Rows from block 6 of a small audio embedding model, named by matrix and row number. Rows with one number belong to one channel. Each number is 128 + 32 x the weight over its row's rms, rounded and kept within 0 to 255. All counts start at 0.
After each channel's rows are labels from the 100 clips, of 14976, where the channel reaches its highest value: "peak in band" is the frequency band that holds the peak. Only what is clearly more common there than usual is listed. The data: single notes of 20 synthesised instruments.
# convs1: first pointwise conv (model.blocks.6.convs.1.weight, 240x240x1x1), inputs 160-239
# convs3: second pointwise conv (model.blocks.6.convs.3.weight, 240x240x1x1, transposed), outputs 160-239

convs1.164 [139 115  72 162 125 124 155 116 108 149 126 142 147 122 118 162 121 136 124 185 127 151  79  68 149 146  78 116 192 134 132 142  98 138 138 127 155 203 119 128 147 118  86 115 218 156 101 112 140 182 151 165 121 134 172 131 136 103  95 121 156 143 158 145 142 108 131  87  91 108 118 150 150 154 142 111  93 122 139 158]
convs3.164 [ 89 138 125 149 149 114 111 148 110 141 114 187 133 152 183  98 147 138  92 138 162 135  81 128 140 101 171 134  95 181 151 112 122 132 146 101 176 116 131 129  96 144 175 145 147 130 149 124 152 115 146 170 182 110 115 113 110 146 117 172 108 122 133 120 124 119 116 121  75  69 117 146  91  47 102 101 104 137 147 142]
peak in band: 1000 to 2000 Hz

convs1.51 [151 134 148 111 100 149 119  99 126 173 109 159  86 110 204 105 176 109 109 135 102 123 126 168  97 146 121  86  99 112 133 112 120  75  97  92 148 119  77  98 116 124 122 113 164 100  83 140  60 111  66 167 163 127 181 115 123 161 161 119 154 156 160  63 124 111 117 121 117 127 128 120 163  93 156 115 126 126 148  62]
convs3.51 [133 129  79 206 129  54 161 175 121 129 166 198 224 119 142 109 126 185 124 135 121 123  46 119 103 141 111 138 146 166 136  86 100  99 157 128 115 150 158  79 193 106 127 145 103  91 130 137 158  97  47 143 126 141 124 105  65 118 175 171 149 131 115 128 111 136  99 123  82 123 170 107  93  87 136 100 167 152 144 120]
peak in band: 4000 to 8000 Hz

convs1.98 [105 169 141 140 133 131 111  63 110 193 148 129  93 163  76  99 151 144 140 197  67 144 110 119 127 140 164 148 119 164 114 183 150 129 155  98 136  90 153 147 127  89 209 118 125 137  92 166 123 127  90  83 115 132  89 155 128  86 130 133 154 158 139  83 123 162  80 155  89 142 207 122 156 150 250 135 124 167 106 125]
convs3.98 [ 70 102 153 113 183 178 157 104 144 109 156 132 149 131 132 148  84 109 144  90 143 143 130 148  95 128  98  73 197 145 158 128 127 139 129 129  97 126 137 132 137 153 129 115 167 108  69 162 105 103 183  92 165 147 129  86 169 116 172 123 169 152 101  83 137 136 112  82 156  42 173 129 153 177 152  76 179 163  93  92]
peak in band: 250 to 500 Hz

convs1.137 [105 126 157 123 125 146 198  83 116 109 175  81 132  98 149 117 157 187  98 120  94 136 145 157 108 154 157 154 121  73  97 116 175 153 163 130 150 100 186 108 156  83 152 141  77 139 155 111 109 131 182 131 136 131 120 175 135 128 112 115 148 210 128 118 115 111  86 117 166 135 145 127  89 148 103  96 113  91  86 119]
convs3.137 [146 163 112 147 119 156 180 199 146 126 141 207 128 117 136 118 125 210  83 125 130 115  63 128 173 115 140 128 163 186  68 167 109 113 138  96 126 202 135 145 114 133 148 123 156 109  88 156 190 176 108 112 108 147 158 129  67 173 129 172 111 178 114  96 120 168 109 135 198 170 171  75 123 110 174 145 160 168 121  84]
peak in band: 0 to 250 Hz

convs1.236 [ 95 143 134 136 128 175 123 106 124 127 100 189 219  85  99  72 117 186  68  86 147 134 199 158 162 119 156 132 140 135 131 112 152  90  81 163 129 104 153 181 145  83 187 134 143  97 110 144 106 132 162 155 172 114 156 113  97 173 177 126 161 119 126  85 127  76 178 134 128 142 133 130 178 101  94 137 111 177  77 170]
convs3.236 [128  95 115 150 138 126  89  97 101 172 148  86 102 188 143 112 157   9 134 100 127 115 102 101  77 152 157 138 153 112 162 152  65 132 138 130 173 133  67 162 122  58 129  98  94 164 117 131 107 165 191 144  81 159 139 158 160 117  97 142  97  93  79 167 150 159 123 148 146 198 123  97 118 103 115 129  87 133 110  88]
peak in band: 1000 to 2000 Hz

convs1.41 [127  87 117 115 139 102 170 113 126  94  52 100 149 132 112 132 115 151 123 135 115  91 127  97 137 107 116 175  92 158 106  93 161 114 144  80 127 158 109 172  99  12 127 131  88 163 131 133 133 139 167 111 105 146 141 124 106 160 138 116 114 114  66  70 188 151  55 137 102 132 104 155 140 110 148 156 135 122 106 137]
convs3.41 [144 189 159 134 179 175 146 114 138 120 139 177 127 121  68 117 101 186 102 117 149 155 162 140 161 199 160 126 133 146 139 132 167 107 116 130 122 165 149 119 137 192 123 136 190 119 101 123 160 122  80  83 134 192  70 121 140 117 153  98 119 123 122 145 178  89 154 190 143  79 144 129 186 192 122 130  83 122 171 131]
peak in band: 1000 to 2000 Hz

convs1.96 [123 143 166 127 136 105 155 176 102 120 205 111 122 122 154 165 110 135 101 163 131 168 195 179  97 105 128 118 176 152  42 103 104  83  81 166 122 131 145 155 174 119 166 110  95 192 132 176 161 103 113 174 136  87 104 118 115  97 120 112 150 138 113 116  63 149 123 146 130 129  79 146 118 180 106 103 108 123 121 139]
convs3.96 [118 138 102 201 166 107  29 112 150 122 168 159 135 131 111 123 135  99 115 105 108 120 177 117 134 152 155 146 102 125  73 189 168 145 137 150 118 127 125 132 135 106 162 130  80 144  99 152 163 131 131 151 166  83 128  79 100 149 167 163 145 166  41 181 116 129 127 158 122  73 147 155 121 136 119 139 104  98 188  91]
peak in band: 500 to 1000 Hz; 250 to 500 Hz

convs1.91 [124 193  82 100 119  92 129 153 144 136 179 122  84  66 129 132 155 164 174 156 143  98 124 140 182 131 151 156 146 186  95  92 191 112 135 103 145 120 188 151 165  86 128 161 132 125  97 185 152 162 126 102 101 153 142 122 147 151 136  86 103 125 131 201  99 125 119 140  90 125 109 129 112 104 144 175 109 145 127 144]
convs3.91 [101 113  57 102  99 169 148 125 136 141 133 115 174 117 163 123 146 102 171  89 145 145 149 116 145 117 114 127 146 190 101  60  82 127 131 126 126 102 155 156 116 160 118 191 159 133 109 135  76 156 119 136 141 130 134 170 136 185 148  93 183 150 172  89 122 135 131 116 153 160 146 113  78 113 113 105 114 128 160 139]
peak in band: 0 to 250 Hz

convs1.239 [142  79 141 112 144 137 144 170 143 112 146 121 117 110  95  85 170 128 140 180 170 105 101 178  53 187  47 125 138  85 131 200 140 125 187 164 109 139  79  71 192 135 133 154 123 117 113 186 121  86 137 150 123 111  85 110 120 129 120 110 122 128 119  55  98 134 139  97 130  89 109 174 105 152  67  88 160  90 146  97]
convs3.239 [164 165 133 122 116 126 130  52 121 139 137  95 122 139 103 125 178 118 128 134 140 150 124 102 143 147  77 197 104 101 108 139 122 136 115  94 174 129 120 125  72  76 100 103  93 154  83  88  93 149 116 141 105 102 107  99 129 145 169 102 173 109 151 100 129  88 132 104 126 112 225 142 102 118 119  80 111 178 194 106]
peak in band: 2000 to 4000 Hz

convs1.16 [123 160 116 189 134 129 136 156 138 124 147  82 199 170 122 223 124 113  89 126  85 157 136 124 139 143  96 117 137 146 160 121 153 181 112 101 137 118 132 112 110 143  79 187 134 148 139 101 114  86 135 164  91 123 140 140 168 148 125 100 164 119 174 112 148 125 100 103  83 121 124 135 141  91 116 119 125 116 102 123]
convs3.16 [135 129  79 181  56 168 157 115  81 139 117 118 103 174 121 103 106 140 141 134 157 123 137  63 167 137 184 143 108 113 127  81 143 132  94  76 134  69 139 108 113 132 176 166  81  91 110 140 102 145 130 113 179 113  98 142 150  88 151 149  95 195 127 113 139 147 158 200 156 138 142 121  97  91 132 105 156 136 142 194]
peak in band: 0 to 250 Hz

convs1.233 [129 171  99 123  81 125 120 131 143 128 138 111 136 143 134 100  88 119 129  84 106 163  93  80 161 109  72 144  86 135 155  87 124 170 178 101 106 147 161 164 107 164 101 142 111 160  77 142 122 150 130 141 158 146 126 102 121  53 146 168 144 120 160 145 134 141 105 124 129 123 180 160 197 186 129 148  99  71 150 158]
convs3.233 [154 133 132  77 110 167 136 157 140  98 135  52 135 119 147 141  98 118  94 111 159 110 168 147 116 106 117 206  88 172 133 119 156 110 122 108 172 100  92 117 114 118  80 170  94 143 142  98  89 118 119 152 154 145 106  90  60 122 129 143 200 182 133  52 129 112 153  89 148 120 151 176 118 102 159 128 100 103 150 125]
peak in band: 250 to 500 Hz

convs1.105 [148 159 128 165 140  73 103 118 124 149 120 144  98 144 131  96 146 129 133 121 115 133 101 102 150 131 131 103 176 101 127 154 134  96 122 119 169 108  60 201 171 138 129 139  46  90 143 100 119 103  68 103 106  98 170 132  90 117 112 119  90 130  74 121 155 145 121 156 120 109 179 106 119 150 111 122 113 106 153 122]
convs3.105 [118  93 156 120  77 129 131 173 217 143 106 141  82 109 112 131  91 122 150 131 127 119 130 154 169 163 159   6 130  84 116 169 171 124 159 207 129 149 116 111 149 128  78 131 179 143 140 154 136  63 213 127 146 139 115 112 166 111 154 121 133 119 174 126  98 124 131 157 166 170 137 133  17  80  90 110  78 204 108 177]
peak in band: 2000 to 4000 Hz

convs1.9 [ 90 105 165 156 139 132 130 169 119 143  99  57 103 195  79 131 173 151 155 132 121 128 110  76 118  98 142 112 109 183 123 174 136 181 145 139 110 156 103 157 126 144 159 183 116 135 125 111 150 102 171 156 126 154  93 118 114  81 121 130 150 120 141 147 104 127 114  89  86 174 135 163 106 132 169 143 124 102 114 135]
convs3.9 [124 126  90 179 117 129 142 154 121 176 131 159 137  79 167 154  90 105  69  73 106  45 136 109 127 119  84 107  84 131 169 144 159  90 140 162 148 139 138  98 120  39 116 127 141 157 139 118  44  69  98 100  88 114 167 204 148 120 148 111 179 142 119 147 113 182 111 123 108  89 122 156 151 146 106  70 102 123 161 106]
peak in band: 1000 to 2000 Hz

convs1.215 [102 136 108 135  92  82 105 134 148  91 131 120 148 122 135 151 141 189 104 189 138 129 144  54 115 159 151 177 123 139 137  82  76 113 151 113  82 139 140 139  90 156 117  81 146  97  86 147 115 124 117 125 122 145 161 121 106 192 139 127 110  85  96 137 168 131  74 151 122 129 135 105 112 122  81  68 132 140 142 150]
convs3.215 [164 117  73 129 143  91 177 135 161 119 105 192 143 126 130 124 181  95 122 130 121 134 123 104 148 134  89  96  72 108 106 133 157 103 134 139 124 116 125 134  79 156 100 138  95 178 165 104 126  47 151  70 161 173  76 135 121 161 124 114  95 148 137 121 100 140 104 136 172 109 174 134  83 127 143 127  99 208 118 122]
peak in band: 250 to 500 Hz

convs1.52 [114  85 154 158 194 126  95 104 145  90 136 114 100 146  66 125 114 127 182 104 150  78 113 164  81 132 106 116 143 145  50 160 160 123 141  71  97 103 133 178  92 109  93  96 159 136 128  98 155 118 137 169 168 159 123 135 161  88 119 108 162  83  52  84 133 109  82 123 147 124  94  78 176 163 104 196 130 161 118 127]
convs3.52 [ 97 126 142 174 114 155 180 171  87 162 151 108 141 154 111 140 124 124  88 133 129 109 201  98 114 114 128 132  54 125 159 155 124 129  99  71 144 147 128 148 121 116 144 123 127 110 169 155 128 145 160 143 152 116 133  93  87 155 144 146 161 146 114 104 117 169 173 162 157 163 107  92 122 139 167  77  57 157 107 124]
peak in band: 1000 to 2000 Hz

convs1.108 [124 139 120 147 128  98 160 122 115 109 113  65 106 131 149 153 168 129  68 109 135 105 120 119 116  88 163 179  82 146  93 137 116 122 176 157  98  77  53 177  96 147 117 162 185 101 127 149 148 119  81 126 121 151 246 139 100 114 105 130 126  85  91 144 128 121  85 120 145  90  93  63 170 177 148 112 100 161 155 122]
convs3.108 [161 110 134 142  64 129 141 154 123 125 111 115 147 158 127 160 114 106 121  96 108 140 131 100 131  91 125 135  81  80  96  72 116 133 149 129 118 174 107 144 156 122 120 123 148 123 100 144 151 115  66 154  88 153  36 116 122  67 166 135 109  54 119 149 178 147 113  90 122 102 102 106 147 118 136 154 119 117 125 109]
peak in band: 500 to 1000 Hz